A small image classifier, trained from scratch.
Training: muon at rate 0.005, 40000 steps, held-out accuracy 94%.
Data: 203450 training examples, 25.2 epochs.
Rows from block 7, named by matrix and row number. Rows with one number belong to one neuron. Each number is 500 + 25 x the weight over its row's rms, rounded and kept within 0 to 999. All counts start at 0. Numbers have three digits each.
# fc1: MLP up (model.blocks.7.mlp.fc1.weight, 1536x384), inputs 0-54
# fc2: MLP down (model.blocks.7.mlp.fc2.weight, 384x1536, transposed), outputs 0-54
fc1.1063:464511510473514512504538490460474491456469481490510444527489502509492514491470508473502468509496493489458490505487505493536520499489535427499469474491528513509518486
fc1.1064:496515428501509511480494451561490498479518493506463534500512532503463499479524516467498484480474504553474484528475562498475471503485539516472512503510479475499565455
fc1.1065:520493482466504499488518517542512503491502492522481534482493478462507458479454501486506503479482562515496490449478542488520473505473464540463528526493509495497505519
fc1.1066:496521511506500542496427488457525480492488488508515486477447494502487483533522517509503468529494505506494569492484503497488491483497477500476512462500480484514531527
fc1.1067:491495495552499497516481486515548455535478453505531498535500478466505514515495533466530482496524504480493505515541512516476484473463503502527463494462516513516465484
fc1.1068:475516492508508511544483480514484482487507511506459540524548533525525483553544469509516516528473465520497522506529484512503504503509511482519500548491456478503514481
fc1.1069:541472509493528547483521489528479449465446484486494469520470500513517512457505489510519524507553531556539482521473542515505485509470497463487486492508491515454485453
fc1.1070:467464544463482465513487530484513563477540497501524546503513473478520531515479563548469486489531529451473521528488498490490485518538483498518457459494456490489483535
fc1.1071:486520530468456534537460486511474518500481491508502463501519467486481524514529510509505490470545516471448525487531503519496496496499461492512519483474531506526477480
fc1.1072:548479503512467518470491504458466517474515492516498490480537536504503486500516512448531582475495507520533429539496530493450456505457526509525488486474542514510486535
fc1.1073:510537492476494521487507525493511548533482496427526523501495484478481491498519547470472455485479484473499492498502509521496502524499499553462464459527530515539506475
fc1.1074:486542492485515543527495469506514510502484516473488486522432495475488500448507495504517500488529506514472512501500537503504533485489484516524496520549491500559481490
fc1.1075:493478531507530530463517456501527493531521520499537480515508500502506523494529480506507489533525498487512473492474498503506476481520493504495509478453541516504538534
fc1.1076:488491470499427510494548473505488485431483503504480485481496519517523505473524508496487507510507511469503509494559497483490480495503465546475472496479545521519498498
fc1.1077:515454485515490483510538528473501464488441535509472549507516504560481491507523479485526476468471492513504491519496529536541509472466503469500491503493500549495529458
fc1.1078:496463489512479557504501509520478512511460522491476493499516474523512512527466473474525515533511506525466519518482477518525508521471501527503506405477525459528523510
fc1.1079:518516464481497499482426484476523498477473416477463480506516475467537499536522515469457470531538493500528505481527460458503526507498530479525530552445517490503513474
fc1.1080:492504510460502537431532544489481480498554492516498497472479506508492490491508509471520500493518528470473461502525522540501498499491492491515491521501459509500532526
fc1.1081:479509480531521491514495519472510530557468475494479482495474509508496523529491458492495528516515464506463485519484531509491519495496496499441517533531480513539581526
fc1.1082:472514533451479512474512493494474515497476527541512516473475505504478506462505499491484488526488489513513491519509534471450529476522537521470469468499505505470485474
fc1.1083:500505478504489494476572502509492542494461483477494487493481495514504520490467489529485528519479513504474526508553484536527517468539521483498465469530470490518499475
fc1.1084:520513512489504471473487502511522473498530502499475455551488489493499503488478491494476524486510485480538511498515490498515498476480519511483475478521553508482511506
fc1.1085:509492483452552500490529541560490490463507468501516521463491516487476498514510534449471442482566506462525498496471488487542522512513470525516518501498489501530491493
fc1.1086:467485522510520495475506483512466498546503501484522473501533515535525510512529542498522511485489524500494501470501473512502512504512456511510436529469483499490504485
fc1.1087:550475481498539474498487433455507505485526488519513468485519540476543501525522462498483506470502459473523511461509476552512465504506504494497511479534546498506469494
fc1.1088:491487474501496463523514480544521480469513490520477512493473477517463499518511485490545494523470509509457471486499509498494505534461492520496494495475509519504511477
fc1.1089:499473546499500477495523483503516502499498523530494488538485533497506491490493476521489493503427490485474492574519482537481454461504492495499551507467507508510511519
fc1.1090:486477522505536452507499493490490534522475483564544530454496529493512501497478514475525495506505471492567507462488454565481506526490467491537475477483460489494531522
fc1.1091:506507519497580518532470453477490514466514518496488519501514456478488509481501535487489477485502471500501539453508514512531459521533500459470530498484474524468494539
fc1.1092:471519491539533482516503491483514512491524505549492502517498503481493497479565514458511498549521497488456508501461534519524458504476505470491441489488523463500479492
fc1.1093:447483450506496497494511490514496517482479512482470525506430475528516496486478517483528544498495493517516507549517495480478505508535451505483481508522496500516483450
fc1.1094:510511486483462512498469482513503473501518479487469534494509531406522424490493507473480479519521502545504528522472497461532492489525458493499489514480487496529477535
fc1.1095:498438545518448463482505531536500519504513528457480519523471485492482488502521483531511527534488486504464471448482500545482466456505531495492475581533490493486489515
fc1.1096:465497490510487515519502517500503479501508472512542483469491488496533515473476503491533500537466551504486522511463516474503541476479513501485473501526517480469513462
fc1.1097:513486461534515485539524466533475511502494548531471454474458470509501506482515477505551513514512516514479531475506499515479482510470488500475501489497549503560501540
fc1.1098:470520509512499471494510512526495494517516506479577487502543511473476494542429507521531504559479467522489552493508463516487491545508494529465520571458503535508495485
fc1.1099:480488475521489450484517485541474506532483503520509520548502516503510565480511531459487517461466491501490527478488527493526500492482485465477500484481488460531526491
fc1.1100:504481503530422516557463498462505510479468497488469492484495531480469444499527539541492539486483481511457511494481518511439478511447533508512496486447501496479456465
fc1.1101:515511490455486539486493501510494510538550547463504547494458516507455523516478474475490499488494501490507499534461501461504490500456510518494478559471517520473499536
fc1.1102:501512525514493470531509458542519490499535486529516493523503520479479460516494510520501485476480495537524533493489482468495518516536467513505450517510553504526520497
fc1.1103:475501490471491470540478471530475476474496488526474525522532479479480480478478468530481519523479467494476493521558486510443466501496513470543517482481486508502532498
fc1.1104:509518510475527459471506507469529512487493488457492513510460441482505478450516460506500498522525525490501493502445516519476474500476526472491457544498474517479498501
fc1.1105:493535510510499510469499486505500499539479462556493451510466527521515452511489481497490544509526562467473512474480492455499537528446509472524498535486502529539501473
fc1.1106:532533445545507471509487479482505482509504503491506485504476541552517515460536498485499485484495529506533479539515483508505482480486536514536457440511524485521522544
fc1.1107:530465535483494502491498469485518514497534475527512480472501528461486508470507450443533525484522508502498518523491472478515498494483496504549519496482507463514499502
fc1.1108:495502466467494527542535490518497478510495509452519518492529526539492451481489509467535472519495503539456475459493508476492472504492478514512506509512456507519485493
fc1.1109:505529540522457455481513494490524479520469488502485541482489509516499489481521520507456520489572521496518474498519498530526543481508518476529521528467465500466509469
fc1.1110:481500502481522505562485457491504475511472459498531459478483514501496544506489485500514496526470512502481536512498495520488514489476504518567491504489469483500464506
fc1.1111:506471522502471537456510502520530507517488479475510481496489521500471465534493487477487519473525443531491510465495479483507491509502533508477471491512474505595510496
fc1.1112:507466528521494462520501506468524485508528483492490502490518500544524495517471476448491505486495557500511466520510515513498500488500463468500474485502496512535513485
fc1.1113:495508539468508493535488526487430489499520487486513520507511462457448512468524512488498525502479511511488510487549525479504481541554501456542520463501518518546496444
fc1.1114:511474511507501506517535496541543543463506533517520470543437496469467486528521466483497507485501502445491538550506471516464516487476473494517476499524538494519524518
fc1.1115:510498482504517492494465461531468465513508506454529504497521540492528541458515486479500520510433543515528513474469518511507473491490473482519497461486494488477499480
fc1.1116:508489482470495527523523445477474523497503501498526461476511499478543469526498483552500538510493515560474482505511493466482482469478524496518478487491539492453489522
fc1.1117:526506490492483512521518535488488467488482542488489481500526502500504510493518531468522501562524486446490514499483519548497464496509482510491520523503511488446489461
fc1.1118:474488542512554507481525508504480490517476516461535511538528529492541505512476518469509486479463483491488487453505481500532475503512545506511501510490523492485508486
fc1.1119:464508526538496519537569546482506493492490469486468493443507515507480478521529535470503548569525511502490514484481523486457517497505453483523505440506486529494512512
fc1.1120:511458466476485485501534497455509496492485490492497505544519489465498503483528514519530542492450494485530534533515481469516526512507539507538529484519516483521482529
fc1.1121:541502474550503470515524497472507493491541511459504451533443497520493501479507511457534493490512464448495489497478515496459473514511520536491484487492509503497513487
fc1.1122:512473439500539536482490531483442486495499508488504498471512453512529490469487522475529525494522486501485501525488509492516506517508534507514488471489506459505529445
fc1.1123:535490501476502518537458548530482468508460485484526534487454559507475515497481511449452478464471497495525495540474493494480499497501492479535456529551523485500530456
fc1.1124:498537501526543489526443487471507452476470473496547484462533506538526538473505565494479486481492495454500536489499504470496469472533450517512532493511488536531456505
fc1.1125:466526483461472501527491501476537469470526530453504506520472510478523499517550497498504463501491501533484504474543527525467541505478459520520486477490502514504529482
fc1.1126:475483508467495475455479516483533474506522499499484515535489505480513538516499487551469465521497490477513513489474494442498502553527464486500488501523529510524482486
fc1.1127:498497507480536464497467525512466495497507503444469491519496501478500493510507529461539524468492500505519470468508494531498471491503477475467485465436539503463480533
fc1.1128:497495489512498548525476467501523488484534526516472502548468445486507502506519491493503492509468474483498491482524506455484503475497482533482508458519492483493506541
fc1.1129:501492500529508518516514511509518484516497503472524467516539517466495473447470501529517491463526525445494486517465501464516479513489487500503516545518449496510509519
fc1.1130:503496487493482473472539468514510494521524497467489480493497507467518499497487514512466532573500529531569489470526496490536491531527519469487507467514507499491499513
fc1.1131:519482520467521533520512480509549472505513502543486542506493502506489489480498473540525511494520525505511530494516447477516512555522495459492489464493515498509500446
fc1.1132:500515476535545517519513452549492475457496505528491480485495512500491537451480510481481508493484515522522507488476500485495469498534496512519473514505482481554470481
fc1.1133:530519494515472471543478548489500504477509489538478517494497477545498496485497524467558520526481489520527483508485503516475491543510554479506504486475546503481486490
fc1.1134:477522499452532502480512508500498483486523500516505511516450517517516526488545537487490481499498541451489514495556521536529496443475506501502521509499477539518515457
fc1.1135:478460494494512487518494491493477521502548517508500456503500498465491504571520459506457518496490497525491515491488477533498538481503510478481498494458494520487490501
fc1.1136:502506527505498532480550473510497532533538483497513489510497533490472514492504527533499473482504498535509497496514466468466523478475511500502493502493520495496503519
fc1.1137:488515506511492494528517534530479482481507507465488498499501523492480533467519473489528510486493512512506506514540497521469510485513481497521463510543496562488511494
fc1.1138:501506495500481536505526480508503490534488507524482479501542480516553420504484530482484465491479509490504514499532500507482464493458493527483505515479500470460519514
fc1.1139:498459501523524506486565542523553523542518516505479444507482504503472522463521535565495494518521476496491505524509471454529512525516487495504518491486525476509470471
fc1.1140:455440515543499467495507482528507512496482526497569487495477516514512516506482517501487472495503496480473507503491504548453435467490526498483506467498500523494492487
fc1.1141:507500481511533553509523507558519476497551496440530487507451506460477458521486511523496514556504522444502455527527470541498494514513489504489468502517476516465457531
fc1.1142:515520525507489524516501482519497505476539477504536553472493490504522524481506509519478502483515497488544509481445467433486499520503466511469553516498488493481544536
fc1.1143:500482480491542456507480522469548517511478413498514451531515531513512474462513464474512473422514471504512515507521513459477528462529487477516493517514509475480462493
fc1.1144:461533490492496526508531532519475515464480550492508532462527501518533439453487492513503462538513477537530466518480517521510460477547523473458518526475501464520520513
fc1.1145:542504478475522512499485492490465474492503547428511539490522520490505442504510510519525487467503579536509447493498513459508491482536505492490525511489495473484502491
fc1.1146:522480520492493513518504497491494529519494510482482517464481493504488477522516502450508504537528507517511481492501511499535492513486509498535493512526497445515514511
fc1.1147:520516545477457507494543564485481420485489529486507486473528476514435483499513492505486476474472500472508505476516512479586510484481513553496520476509463512516475508
fc1.1148:497474514507503508528514489514526481469511511485508478476509526485529516495497501516512498524501514398469506504486490496520464506536487515526478492516549548491490518
fc1.1149:535481513518527475492500472477493476514493513512523525481464487463533466504463494428475487504484500478530483504489476518512526482521512511521529471467511493510466527
fc1.1150:505524473505490467522521511472474512501512505496537528531489521507476497522506487506487545446492507464492467515541505494479487494542525496493502475486500489562462510
fc1.1151:510502462502455521543519446432517475503510474481505449505503543490518503523494510532510482501468538491493456527471464487531464478528525512523448457487490498503512535
fc1.1152:509462501449503529500483500501474553532498487503458530540500514516521462511483488505515518514538509549532553477464502488508466489469518543496513500485487483472534525
fc1.1153:505522488505472490524501504503528465472506539519500452516489508461535455522498534526478487527505480511470526507522477493488505499528432556469478531494522479456523583
fc1.1154:492526510463534519505529451519486506475525506519498532480453486518482517498504505484508491513508484462475465540525440481497525491507506538528475489498522499461496505
fc1.1155:519504488514471469476503521479496537446528503507535485501464440505504520479478506513539485488486512489479478472522463438460497485516512501513503509517501488480464520
fc1.1156:534483437524488500452487567437518511489479509483525505467508496514523486504494480448508495501535521488496466457508509489488484503540484512518499494521494445477486468
fc1.1157:507499515504485480505503482480500467461496511445492484502520498512497504508525503496498466488511488502513468508550503533525549536528429486494490495503477483511538490
fc1.1158:510482489521529542501520500503510526475481524491515515531490513433501452479547508486522533534539506530539538520483519499511458522505421518480505504514483484490475530
fc1.1159:492511497483492460482517458526518499465519476516501509473517541542516482490515474476476514494514529499511472456497476514498503512500469534505519519490489505529492486
fc1.1160:458519537472496503531497504533497478514495490492512516522557513524512477493496539512524482465502461496546507467511455498541488467464484476500498498473520503498502501
fc1.1161:503491506508501512532515493522529490513485487510515539505451549538475524479539459446491510474499533490494529471473537468505498503504482498502481485487484505538463487
fc1.1162:498448461499504509462499479450503505467508504459518488514516447516461521514474495496533496492525477510510462484488507524497495474509522509460453532455480509492490470
fc1.1163:507518502501550548493530487470497498466461527519540518482517526504507522476547432470518515544480509481522536536491540521498476464509480468510484507554494496489500513
fc1.1164:492496481523535501472504452481512511519498472483491505538498507511484493466517514523452511518542472546528434436515485495475488517468505509513504455484455482475489487
fc1.1165:487476459485462501481494503511479517524483549510499542479514487505493472522498467543488499513517490502520522476504493547495506494474536457489507500516540503497471499
fc1.1166:514447485521509500458474500489543514497516533518527554548553516511525495520473509493466461516497487485497507472500480513489481485520514485496511538445522502535551511
fc1.1167:511464489508515515548509494492509484518534508488528517550527481473478503488481471561511494429517487459465508517538463538484552500500524504518492473504541476480513493
fc1.1168:516507502486460526519558511554522527481513527469467516522502546464502507508498486468479491523506454498495447515485485494517479524494535538495496504487541501499496502
fc1.1169:533446545462509482502530514497504460483515531499489473470496525526518520446481449509501505492475516473514503483463521550497492501457510510476524508509468516511534497
fc1.1170:498500487489553534516488490459509502497497470493487486517465523503483538477524482472512492545505506494490481492528516473484455502473479460535491500467502487519492555
fc1.1171:496491494486523518499414502497507524529471526502498508493515498484483561498488500495500498474468488523508489486479505422504534529528490457507516440512526451504530524
fc1.1172:507526478572499479459502520530498512507529458528489503506524503492497449490496506521493501497525496467520491539452536530498554519478493523471510500521489504492516497
fc1.1173:515531502491534465485549509489491498498510508545510505515547511508507471451496498512514523460505461453513496492504474495488490503490512519478441491472525498473512509
fc2.1063:494471527465516483513495525554500488518482481537480486531503483488498482486489490471491533475478521455549508488521535521510522481506449515536507492461521538514517548
fc2.1064:482411497508519530502475495532505513491519541482500514519447563474510545492492517501508486490509503493479511492484504480505497526509491553535490490484498474476494502
fc2.1065:470481533520512487458494462515505496501531532495514515512521512522540489501517534497493455490457516476476518500509503521528504474477500484512548507517474523521516478
fc2.1066:523515488440492522500498507481509485487498516447488472493447490527495470513511501498460492492516480508546520522479525510487497507442505506513533487511481460480550475
fc2.1067:506460506502517499496497453509472495487494468503495518480513490508485466549530489532494517483521484523526460496469443499479476535557497460486539509548462502495529484
fc2.1068:499476497532494503493487483462471479478469504478533539469535480453481503515504470502525445533468500487486497518492454498474518510534477456548531533455498512501490516
fc2.1069:454525503550507443491477506538520534520498504460466540492501482544504485531524509523475488543482490472522511526572500525492501508459507487517469471502499522503520491
fc2.1070:479542459532544534523481495536506516489473484498521493465496519504480478500479472484488499507504482497520482520524558549469544510483488499517505478487527535496485451
fc2.1071:537476495456496472508517503513510489494524499519499511508451484517499441532530465498521464477520477502484501544491479494478496478524507505500529466497463495502486500
fc2.1072:515476528507529522499514542525487512485479556507518449490525488483458501481510457499485507500467498477495477495525468502493499457512531488520471563508483538512507527
fc2.1073:530503464499515463478528483514504459490485489495488505480466525483476472512450563515452452506505504547462501532470485511510509518497494522496508511481525471468499482
fc2.1074:500475488493494479518526541522499489514483524514420476526490544530535497475523489478512458529504510481481538459510471478464478505490498463494508477506501526467470505
fc2.1075:500499496532545508509480514544489503490516511476494481516525495513504495497455486509513523489505511485492509524499542452484496532484540528532495501476512494509467519
fc2.1076:503537474505529526491577521478488514502472503483505513553491522484489491526520501500516498481523485489468477516524456518491487501501493515544504462527530482467512500
fc2.1077:514535497522491504480532489512543505471493522506440499493503499542502534522507477510521498545539499458534466486506480484542534561469496492419474526486501513467512538
fc2.1078:474486491471476490504505486476471491462517496480485476487523499492521480490512526516559499494517525433489513504483520485490495466506468494511489496466517529494501492
fc2.1079:507506474513501532503529522489489512534535491478507488475536480487486497492450466514489488472521495540507539553436504500513549514512515486499446474491449529478506531
fc2.1080:498511500495485484524493492460492476529481501449515575506480534523432501485506523516486479529505510549556518561481524462499488485484508461505496449521486488534454490
fc2.1081:533551530495543495472495463536477467517486520506478560551505548482517532507527541487502526504514511513534510489522494444502505468492465479489476481494500511489471486
fc2.1082:506493489505496569533512513521489479513484514444486455549518540495527501455476492512519554481524473485495521532498458527485492517493479527535513494510528505510503539
fc2.1083:505504488481497504523515534511497500523504549478466516526501499570451472502502445496533518476502510539498502477494558510478502486501545507511544487552523531560464484
fc2.1084:478511490490500486482551474533493490490502524475518498489493493502499503511517500515482497524527539491497471488508489468518492520478502553514499516518476497472487505
fc2.1085:540491507478472570512511515449481499508495505488542489535524501530499460496499458493460519465468506441508464506459500452493499494494486465522537483447468483493491504
fc2.1086:514510501477484480531466497498533513487531505491504517539514514494488555483472470476474483488505479527499514469510495502495493442490501492509537529480542516476536480
fc2.1087:459530479507525486526481526536503494528520538478536495492505433477477528493496501536491478513532516499468479496532502508504513526481499488491521498505494525523564481
fc2.1088:452486513520534475518518515477491477503506485474492507506527531518488460513495496482506455511480518480484522490484478507511501542497517508507500503554461483458506534
fc2.1089:506483469480516527515469506466447494483521492478511485514491463480522495511495476528542497460456475492497498547472530481485488460492545561487478513503574508539511482
fc2.1090:533473508474487497497476492517558467492485464476475491510537492469486506500484483513474468520493485476471503479500546485519532446523491519520491490520458501478481495
fc2.1091:482508478486526480517483516551494459493465490518493503448477535497479546515515472493488531489526497522500512506503463533468547503472488469525480488526491499514503479
fc2.1092:472505500466493508526510491521512488522503534491513507469528503499449512476455510532536538505470481518505473485507504511494496488539506535479544510495521535516496450
fc2.1093:503484487513521482525503482483477519488492532516506528455466499526507463535498478456524498525492533492492545491527498510494496514515537523515490494490520511489549486
fc2.1094:487540497534491519496497492497508518506489453519534519546475475536496532466475567498494486434490502408492484487534521526491470489481510488522517482529503527476488509
fc2.1095:474534491466528479512510536494485428519511473511500511488503529492471523512512470500499520516489511494451511495521500460502519466503509513499516508522514473471538487
fc2.1096:474496506458472476485536529491522479505546525525516463509492524517510529470500499474510506522486491499515530504483504480475506548518515526469488529502514472501558446
fc2.1097:457487500466541522513500490487517446491492498482494488527525521536472467478459506491490523516473514517456531502494476503500471484442506553522470503525479543536463490
fc2.1098:492479478481526503531457489479479508528485496523483520520465481465483483494502498480471484482498497433548500498537561558526478456499528447455501486492496483499489504
fc2.1099:493529508511470502514508473504513497503509527475519438511475496489490439475510465511539510488557534507523546494512498481480502411445530542491505531509489506493458491
fc2.1100:474442483524515539506520511581482479508499494549542509475467490485494474477486501531519502488463491498503495499508479484530509535491499482504527506515477492474554487
fc2.1101:480526520486535504491473523439476499506502495500533458542493487465520552506495529470508486494509504526470482445484495545498481510522513535515483506469529448501511489
fc2.1102:496522516480535516485502501479527500480499469493447535494510494471520547502567545455522472495503479465468494454487531521488502502506507512512508483465487464450456523
fc2.1103:493529538480540489494495462482549545435494493484509502508522453525500502525525484508493491504507525476537520485482513501472574469518543484495481504514482479495521552
fc2.1104:519486507439506503518497492518509526498559520480444488560469496504535493508531511486490519513509501485490496473509479495514540510481495538505450460547524529539508502
fc2.1105:514520471529515500507512492485495482495475503458485466490469489479476526507521478511495456499464455485488563524521517509515556539520506484527533502502492485497518470
fc2.1106:517448470533505499519486507471528503511497496538489497472484517474491486505466509497504493514522458508542475521521488490500473457475557513530498490543483468491513487
fc2.1107:485477537504490505527497534490472457488525470503499522471533508530517506473494469451506510477565475533522533496529508513516470509478495475469500495515501499493507517
fc2.1108:541493538491503484473527515490501503491474472484493489491467431557569496535495559503524477460547478509508530563506503526513500526471518467467511471502472498451527474
fc2.1109:508495533539543488495572498495451499495488469504486500482465486513508502520488454498501491512518464471473471504533487484547526513466503504494492531485491498507488502
fc2.1110:503460529494470496448497521524470487544530514533504583485474496480514507486477531476483485542522478518518508505476560439491464505501506469474504519468520504516530516
fc2.1111:509482501508510505524439492480501516477481499519500463523523481532449520491472502498511509456487500476487501495513516495516491509475506523506524500453472483515513507
fc2.1112:480492453545525463484492513512515518525499483545470500516463461489539504439506499510528497493520463539494496502517513448530476499519522514451513490500525488507540496
fc2.1113:483521471482494497532547504515501502504516492517502450579468489511519462533498461512435494488499547461496520503489448505508479496522538469471494526529495493475497484
fc2.1114:512508496494555492530506531488522533530506516516530507457482499477493518525519507491531491452502528539513484512490458513529504519497525511477499494494495561502512496
fc2.1115:517496537487532502507497502477511535480477520485506530473463509496522553469485459464522550481474477506510514529499555477491511498501461471490516497482524477498476490
fc2.1116:536492492482492521558481503501510500521498504508464472487492466520524510513460553469444527457514506517503518536485480523466489523484522566475517534485508488459487507
fc2.1117:460512531512508495501547516470477520491533451510515489518479486524461520470514476516489458500518478498492529505535489582473482495432465532504506477492484490529516537
fc2.1118:473492478458527497482555469541475527495477533498500480543503510459488455500498513491543493461484500512488523458543500498524478504483531491468575471518499499504550503
fc2.1119:495508485548477500517435452486476472490480501470529542541477493505524489489523476523496490457480486515493454451499507493515540475494486526499538535510471539478522494
fc2.1120:481440498507483482480513459476458507444528487506513477482501488459463485499484486524512479498476521516472486507502468479452500479509519506533484471472491465517483476
fc2.1121:492507499515526528481493515462509501497497468448540476520487500501542455514515522492535508467494469461496502499515508486471496487577503503507520479460482476465555494
fc2.1122:464487520490469472520427534510528499440493456499519466527535518506500481472506489518470503469494485510486503472501485483491566517553501508499498552480515498457485525
fc2.1123:479491504488450486459442521512518502478504470489503489526489489506484483516561507542470529463446461527484488489483499509500518477495495489514484521534504554521462489
fc2.1124:510456528526466485531477529499489469533504523496478521497498474480528534510465508532483508518468454497503515492521501487456529496490475501486473542510513513547494462
fc2.1125:480492533526499486506522452497454484492472539520525489503531488506470450454502514537491509522512462466487524514502541485547511474516478502507534519492493494509459518
fc2.1126:525488430511518531515512480491436444493519541498467480514496496516469520545507503483512506491469491473475503533512525524514497484499473507525468548493488539428547459
fc2.1127:471490487487488503504488515510523516422472492515514476538480497528484461526527526502509450521518505486568534517521496516485480488493481544508501491523502510511455499
fc2.1128:509467502506508511518511481504471501496527540503496516516511515475464495506507492491471492501484495512518507495513483507494477530470518456527443505508550493513488483
fc2.1129:477480472530516512489539514529535454517476507452455497520487487464502523461472502504523515506559505436505506545495481514519484506472485469521496547471498527510512481
fc2.1130:487511492490505527524495482529513465515544497507498491524520524472486507511508498509511517461533496503496552494486474478521525516479547485499485489480502444468526461
fc2.1131:469504477480487492520554494531489533513545510509518517460430489456479518519506554441500495507490493498507507509509493515502506503502524508530490533503495487507484514
fc2.1132:494480490522481484495499481484467536491491499515529503538531489502480499564483531523509502462485483530518533528515503486472486476517439477495499533479510477481482499
fc2.1133:505524484483528531463538463513483502491519463487518473470501533489510532494522490488545454473524480488516480504484472484456491457493455478488509515503502483528477451
fc2.1134:542551495533521528459514520528540543479480461501517502512525544472501487502496499486505518487530469557527475533475481465507487534514491510475517492492496518510487491
fc2.1135:491475481553492510504494488498483508521484465475541516506528536472496502481506519528431503482508543481508514510513524510487491529462476503485521513481392549539487480
fc2.1136:528489499526526512475492514502521473500496562478484520494522500505499468535448456483507493499489484482533484506502512505493508540560519513487481534549537511496534515
fc2.1137:486464510494526523505530468512490541483473498514495515486492539514479462498493495550501504466513492500471488489487499484531472494495520502475480505503468499499493533
fc2.1138:525501488495486496481464481521492495533526464497494513512494443496487547479540483525523497463481495518521519499470480492493512512528546490465499498486523554487495488
fc2.1139:492506489504493514471513493472493494449474508505533543490494528465479468479556467472517524530535525541512504504475494529504482462503466471480528481476513530516527539
fc2.1140:555490516446519507500465484474487534508478553492511546486521473466474505499520518460447488530486548536538489509483472495534468487517471543457482534453468479529504528
fc2.1141:488506489480496516494473529504494491459494529514445484440533492505544526479493497454490508525460490473482496522502510471500484476501514472532495534522522546500489498
fc2.1142:483547523505482497509494485548528494423478514507512516471456538515506475447507543504523533572504477508479498502492504503519458498526554499502472458490472509517471509
fc2.1143:489526492553476499510491482510475491459534526511479481541541524509521487513515538468527534532544516453533477492515539513505530515505501490500506533522464522478529497
fc2.1144:519497516531446498493504527509518475458542488522505523484471511485519483520508460498511491474514486472482527478570455541465499523490507483473502517458516543484517512
fc2.1145:467456481503471466469486489514517485510522476558508549466490483525500451479492534535469514494487496470485514526533503513486479536465479548495480477484467504488480440
fc2.1146:511483428496552525510528507552513450456509509503504499488480511483511538492534534464485508473482522529539508540541491505438469473493512513482486466483504463498548465
fc2.1147:500468482500521504521526487513497591469507486497462516501518510476549482492508546467511507526511482506520484514519515473499481501508477452500482548531512513497526490
fc2.1148:518506478509526496479473529505500526464513509509481532497479506493493508492498516481466484511493497504508505457492531464491487498488514509526472455527526472522513496
fc2.1149:517488513531524509508489493519492474505472480533545512449543489472529464485513511505487531529508483539505514475520499513473472495494474483513501450471480484514485491
fc2.1150:534513504465507483534504521509504474499546488504502512541504497525486511481492476516511469506487522484500495471501507501500491442489478478530485503483503501504522517
fc2.1151:524521514556487519458493469519448452535502476528510527539495532462469512494506488497505496508473463465479451461497506519477503513487455470474510462516515553446455513
fc2.1152:470525525494538507510490559504513446488474471438525508507490481500502514443509474461541516465497477457486487494475513505508516519523462512476515501513529493505509486
fc2.1153:491514519503519508439486478505513481487488491495498473529519503498477514498533487508467492497461538533535519497523522521530511438503452484484525524516556494511536494
fc2.1154:525540530486470551483464525498507529496501508494487473504509492466533429548462532510480494517522455458524491456479527499519519499470469479479457545460460508513480490
fc2.1155:492519495483511496538539531532525483526511548483496505521529537466535507474508464499495494514501478485503458518505506507512463496446464509445490512549486528499503460
fc2.1156:479513517514497490499510501511524501466522529445473510513526504513511459528510532450481499554489491473554482524534463489532456484505491524482532493520468494487520479
fc2.1157:506529533508510496500451526480525537490531544451553502504482485495507508488486462471514523522505486522476563498443504512511491487522471459485477517505518491497514514
fc2.1158:539453465538516485498504491507502492513514498526483516515514478485489511493542537473536533466534476535496491481460431535492520480503535487522496518569548503534516497
fc2.1159:508529471546496508499526483521517508524545486497535532485489524490530467518468506471512509480464490476478529477491504493480509470497513446500515507478483447525495512
fc2.1160:483508445446494473490530508522455462502505512478496539461504506479474512554509502484494519513485494481481443503512496504516530505490485527506480534483497531529493476
fc2.1161:501450471483522482487523522518500469456508470528535468502541508468467504481467504484493523491500521514505545527481468528496503501495498515452495467513474498535519520
fc2.1162:491519502468489485567504501506473473488470522438509484512507485448513481518464522445534532511488538534483486486491479480516489467511505494482462491501517527530516499
fc2.1163:477471524491515500534526496486493451469480478500506481508486520515495480500493473528495521506478500477516494538490518519509511453519452511465557491528499545477529496
fc2.1164:494520467474525528465448482511511470535508497510501434486472496505520435533455489448497443492483506499505500476505472546518493534484468492484515504501507485503507460
fc2.1165:498530500527504513480525486485456451517509491510487495498487482486531509520536528503491498489464487541464496487557486499487533442489487470485486502530505503438535504
fc2.1166:489501501497486501467529516469515483514466574529455470494497492518502545508486498449538462502537460489447467501445488496522496512510525472515491448442500482521516515
fc2.1167:482532494464488483494528480504485556492503545483458485497503518511508455546530520524435491513517482529505510517522472523508511473491509518551529487490468533544493446
fc2.1168:526532458512494502497514459494472507526546516470550517509538533486491534520480516521492511488499526514463579467521532508507485482522492499476484492496481526509509491
fc2.1169:505523522464529449512492532447493508449497521535522534481492514519518492491479473504485468484518495532485535510468500483549499511470482521531527524525500477499481538
fc2.1170:499503463540506454525480526487544537507503483515499529504472543528504514492488484493542541544494475478477518527494491466506550515462454495492526500492444497493528482
fc2.1171:534517478511530531448493503474460519507518509512488482472475528507517465531504480463520533503499503518476500445482533482507433498531494539498457493537513508493464519
fc2.1172:500508467431511513487513505518476529537487489473480480489510485455493460518509560507484468467493489502523464506494535528471527484532508500473547486473505486475463529
fc2.1173:527467521483439498476468523520493472526519490480492527452511495485514517500518481475492494498530546512476477468487485515538527495502508486493499512537480482506454447